config.yaml
dataset: "rendered made-up planets"
vocab_size: 28
encoder_norm: "batchnorm"
text_encoder_width: 128
text_encoder_norm: "layernorm"
text_encoder_norm_position: "pre"
text_encoder_parallel_block: false
init: "kaiming_normal"
optimizer: "soap"
learning_rate: 0.0025
gradient_centralization: true
max_steps: 3200
epochs: 4.2
lr_schedule: "cosine_restarts"
warmup_steps: 640
Rows from block 9 of the image encoder of a small contrastive image-text model, named by matrix and row number. Rows with one number belong to one channel. Each number is 128 + 32 x the weight over its row's rms, rounded and kept within 0 to 255. All counts start at 0. Numbers have three digits each.
Before each channel's rows are labels from the 100 images, of 14976, where the channel reaches its highest value: "responds to" is what is common among them. Only what is clearly more common there than usual is listed. The data: rendered made-up planets.
# conv1: bottleneck pointwise conv (encoder.blocks.10.conv1.weight, 64x112x1x1), inputs 0-111
# conv2: growth 3x3 conv (encoder.blocks.10.conv2.weight, 16x64x3x3, transposed, each kernel summed), outputs 0-15

responds to: ocean world
conv1.44:143109132169113097156120104109082158120158172082098130080105157140099119052152176106098106061183120103110091153072137115108087145142156132138062146161122140122154040121129124085129144127129159138119153128157174081136137162123072102085189134150088133113126118133189147110141066132142105156143080110117060152116130101194076133168128129069
conv2.44:142147147156074146145116101138159130054112187128

responds to: banded gas giant; ocean world
conv1.39:156160144098130123152125137127167173096110123121110170110158105120156113130170140166131124090129095181141136166202114102171030122203129177128149150160093158109173153127092096192069113120103085144174142099057182130162110094108116113106099127163189134148094142125135139145118116168126181112100178079138116104169095149080097140093151092151
conv2.39:160146135161143123120127183116169072158125108063

responds to: moons: three
conv1.52:101170090174108176131099136146170070135205112133141107088122112145126116064144153142140153092190156094127181106159130111089104174145182110102108142124060127128146038111160119116135183092154157152122108127121135098105147107142182140150134144108141152138110153102096113168121106142143061113184141126138069073128088163124127192118106075061
conv2.52:140116110142160105171133101111210158165100133092

responds to: glowing rim; polar caps; lava world; desert world
conv1.24:123145103112136110105132168124129111139098081198148137096123123137128170084111163141116118106193159091142177125108158106132096098110081126140171159126193126095050193114130141162143125111096111130157087077095168103173099094111125150122146138156126163166146112156113067098076102093089134148125089191115231113122108086131103094075129191136
conv2.24:144062081098133122105066098136142084105106123131

responds to: moons: two
conv1.22:174110121081128156116098162079134144078147115145095119121097177150131175106184154163098120136201129123105174108089039159147144165173127096136118158213137061126113073113053090101108138102129149134101122075177098132098122137166184081114117080099170121158119115122131125095141127129120129160171057143100157097104123149122173157123145136116
conv2.22:193113083149120125156209121131120132119163120108

responds to: lava world; glowing rim
conv1.30:137133138151155117175130199160126116135094130141159113122149083158194119143093155091161110080159175085062186128163084142106105142125115089148165174114145090112118193150086103114159087145125147137140147151162129088101114088177163138115114138153168096138169167050099081150151168155152124162137118160158102088175188155153165146104088081177
conv2.30:118036115114110122140108118076139119093161103152

responds to: glowing rim; banded gas giant
conv1.1:105147143145076058134067112198108160111176118091057101086146118075166082116104149190139118100130120160121184110111134129129117122138151156089123116120194132149088106078083123132100121090159151094154129080164093144142117071094099162144135131099088065065106153097120123133077123125123135090142123127149094164176195122100110166094131089091
conv2.1:159168128113193156135070131127098140125120104071

responds to: lava world
conv1.0:146179084164138110182101135108195136122128127201114166110160122104117172097163138120129135161170148090117188204178115152158121116176134162111116144155167178138180157184127121139129118160088140127135131132170175169083192119172139129144094093180150146160166159163154132174167167114161189130130079080185106096113125100138144125132122162156
conv2.0:112156130148080155087119088142056167151155141145

responds to: ocean world
conv1.54:139127057101108156168109142123072127176106128118082157132145142151111127114170118106170110134102135128111144095132176118100183173123084135125076099110168149206079145082165132127121119115103106106123096056157146143100136138140084169136164127127120053117177110137078151073108139100096099155202125176152138110110111141104159164059095214122
conv2.54:124117143112114060136151130129136132152151040091

responds to: banded gas giant
conv1.9:139125136123083112101123085072117145098065131123120069095109195095180173134102111141095092120184170133132099110117141109116123131118076135161181156193172087142097099058139151093141155161144135142094137116111120100124101114136130151132130191137072137129079067111107153147134106087061137145193133060097141182093102159141113134166076169111
conv2.9:171057125128132138130115156171158077101125147173

responds to: ocean world
conv1.7:130064109157150156126129130133175102132108114114115160154150134097131140128123124136099136078112071073087064152072143170135174175148085134115109105195098135094120159195129096125129170127097114082129083109154116093171141166134159093092118124122099148155137111180108071111107108091156154069150170123142095121135199159061171168159186191118
conv2.7:136130184138192104116130159133147094089170159089

responds to: glowing rim; desert world
conv1.10:122144114104165098103150154100141143163057151082144114194184140136110141145116133145123132131165084142161104089102118151104180158147141116142090116128106219121113162121176225057106095141124150141167174133115141169180156144173107158148146084138142083139192174122162162130145151119136104044083121076118162095122115111159108139120121101101
conv2.10:077117094054135110132109121150141092139075105100

responds to: rings; ocean world; banded gas giant
conv1.36:210157160155144194111141138194124169102139144120130110127132146122135162105118172151121124104105148121132126147086061086091144094075141103105071134116142141128112072143159078120142140107111146089157157200108131143112088148095136080117117083141154113112129179057132125051143122092123133141122131164121113131062208163156215129144082151147
conv2.36:108135120106133129066129058138104192125146090118

responds to: moons: three
conv1.23:174072136168078122181189145105142136133173104189107075120134197125107120158091102109153140015059130127146093145092160158131108118137122091109069127103085117176163096135142110175124122140163177121128124135131148122115144130086144148112118119111144160191153086123119159169180096136065105113112125151186127141125092118128110148120076173174
conv2.23:122191122116142146205107098162150147118094150100

responds to: moons: two
conv1.58:083059142196130111084077128093105122070165147164158095159125163085149091107145127211139110128121117100189143154137075053132052132149086106091151147143110115124130119104154145146119114149129120056131127136132133089103095167141168082134122119079113114160106067122138135110169100179156098106145128155126073121080135109084157137131160107058
conv2.58:109116101167145186165138141123094173152082104172

responds to: ocean world; rings
conv1.40:149066133111105140116191087162149140132147126148146147120089179134079159128112104120133131100151085160149066170142144104153155163093195117133174127119163093135129165154126105124153077155120126130079070119168124188158160127124086138130128139116163163110163096097145162107131165163159122087156184067118060165141093165131137157248144154134
conv2.40:151114103119099144116109202134065126102150148177

responds to: lava world; ocean world
conv1.34:116123147142119104106085124125133096159154165188134159105104133099128107141162200104116154149147175152141132088129131074097121159090101159096181119114127054119115138084208141135124145186114122164075106141107139117102160088078114096183148154105134141094108126083051126144154171117139137079066087078180129147092085137148091077178161086140
conv2.34:080129145129140133090177153163199102125096150102

responds to: banded gas giant
conv1.61:184158140090119158121107109140091148158124118144132138106157207168101114125094169069084121153151108113079142154094107093129149139097153133109126041155117141143087145102123144108200096082144156104169146132126129205120151155181132162139137076159109124126074135068182138150103077083099164137112069126075158142162104116136156158116183079164
conv2.61:128163124164112111062164154127174096100137074130

responds to: moons: three
conv1.45:116134142144069173139161161148114115157110172137083124070098134135114099119141093131189195096120105119080129152094152041177136141159103093141112149138162124101130085138074092126154123152112124086176167112114114166180110081163144133154145128101165125133062137100163093097121180153167135136205149149119147118174125090091157107148178140041
conv2.45:109110118117077176206130146119184139131111114109

responds to: moons: three
conv1.27:088089123098175078089114170107140156130138115120095121188177083212152101152114136202151157089154124089139113112148110069094147151128080117167165158138131099134122142167140161132152178154104110148195131156132138119148124146144099139127127066141144142123121157120109073196135136079092156147108115164159103134099150127188137045143146089048
conv2.27:151146132164135155107208165111153099118153138078

responds to: glowing rim; lava world
conv1.60:150127118198105132068167101100120128187117126151089097121125117090205105076108150139115161149123168132169163132124081091137108120186081127119130077104152101122135166176113100160108121156126158148176111074102150115218105082069156120138071132100078162183129108128111079104121105072187174114091115142114113121154169144105110088107144132097
conv2.60:137133127156133138179099115097178128196100100082

responds to: glowing rim; cloud-covered world; desert world
conv1.38:138163150105138114163166095148142086129115140179097093139127108082143127133141064168131060104148123091158101170125146097163090043115143161144077151139087150167126104174052103153103112116088137118100102102117119110156133129136177161119218137096134144183141147094110145173136134150146169163154131147138182044128113098156115166142154153202
conv2.38:068143115128085096105142132123157062171110138092

responds to: ocean world
conv1.37:110107151116106077098085100082186114092106149119106093056126105171106162124108135167121159105074136092145119047115129141131211110074122197139162118109123159140169186123152129106156174137129176080146178104155145124151133067080124160184137139166132128156112157157091101141114084092114145176121115119177149096193104128120155139154133141079
conv2.37:113082120104086080108146108116190080133091139146

responds to: rings; cloud-covered world
conv1.48:199081142128120175074100125128127116093086091082136146101097127104171116119086089105162097172145125140133161105093179149069166177154141122154139193121115152099127081111118114134132126140089128097064158159150186154081101115112159116166149085129121160103109088122138112140131197088159107124119157111197200088138092109186117134090151196135
conv2.48:156102128095119106104092120121148069054124089146

responds to: moons: three
conv1.31:102074131097144117105113136152077072122191138142124105102164142139155123126134099185086128079151190080148147119115077104099100112156075135138122098115103126112135106132140110128135151121111117050126136123135122155092185118148185106117105163141057100157105131146139065129123107110186106125159198063092088068125136106183109114199052130122
conv2.31:139200171147139122132099149129154127088150137196

responds to: banded gas giant; ocean world
conv1.4:108115115103135154162136179171092156090132114149111182113134095147108159141177153154121077143100069093111134149165132209127141152164156097128136144123147131124149157112075158173121048166112095173142099150105172101111092158154133189104074172151060160125134114202118151159095107176075149064133124125070138115157150105138130129065115109149
conv2.4:101105127132077099069164123128071078162131128133

responds to: gibbous; banded gas giant
conv1.47:092146142113099130160143146166148124109109149135166143155141135164143072175129107122146102136113133117090137112116130135115106151128093176076162134194092114106139101127096151153092136104125132139132203089102190196134153150125161091117090212088135162057092161199078096124146063160153199097147076108137114111182091108095092137126122128184
conv2.47:066152140105081147100148119078106150143177164132

responds to: rings; cloud-covered world
conv1.28:137041144081177123151093116125108112092166172143192149145142125134139136136174139111046134185128161165139088066134153087134197114075128111155115136102102170152079112144185139180080054136139123175120116158190132151134120149080205150109174114118146125122131121135130117132137150151136128129097196120182129115147151104100117098175147142106
conv2.28:074142063113124120083136112131075151125150176139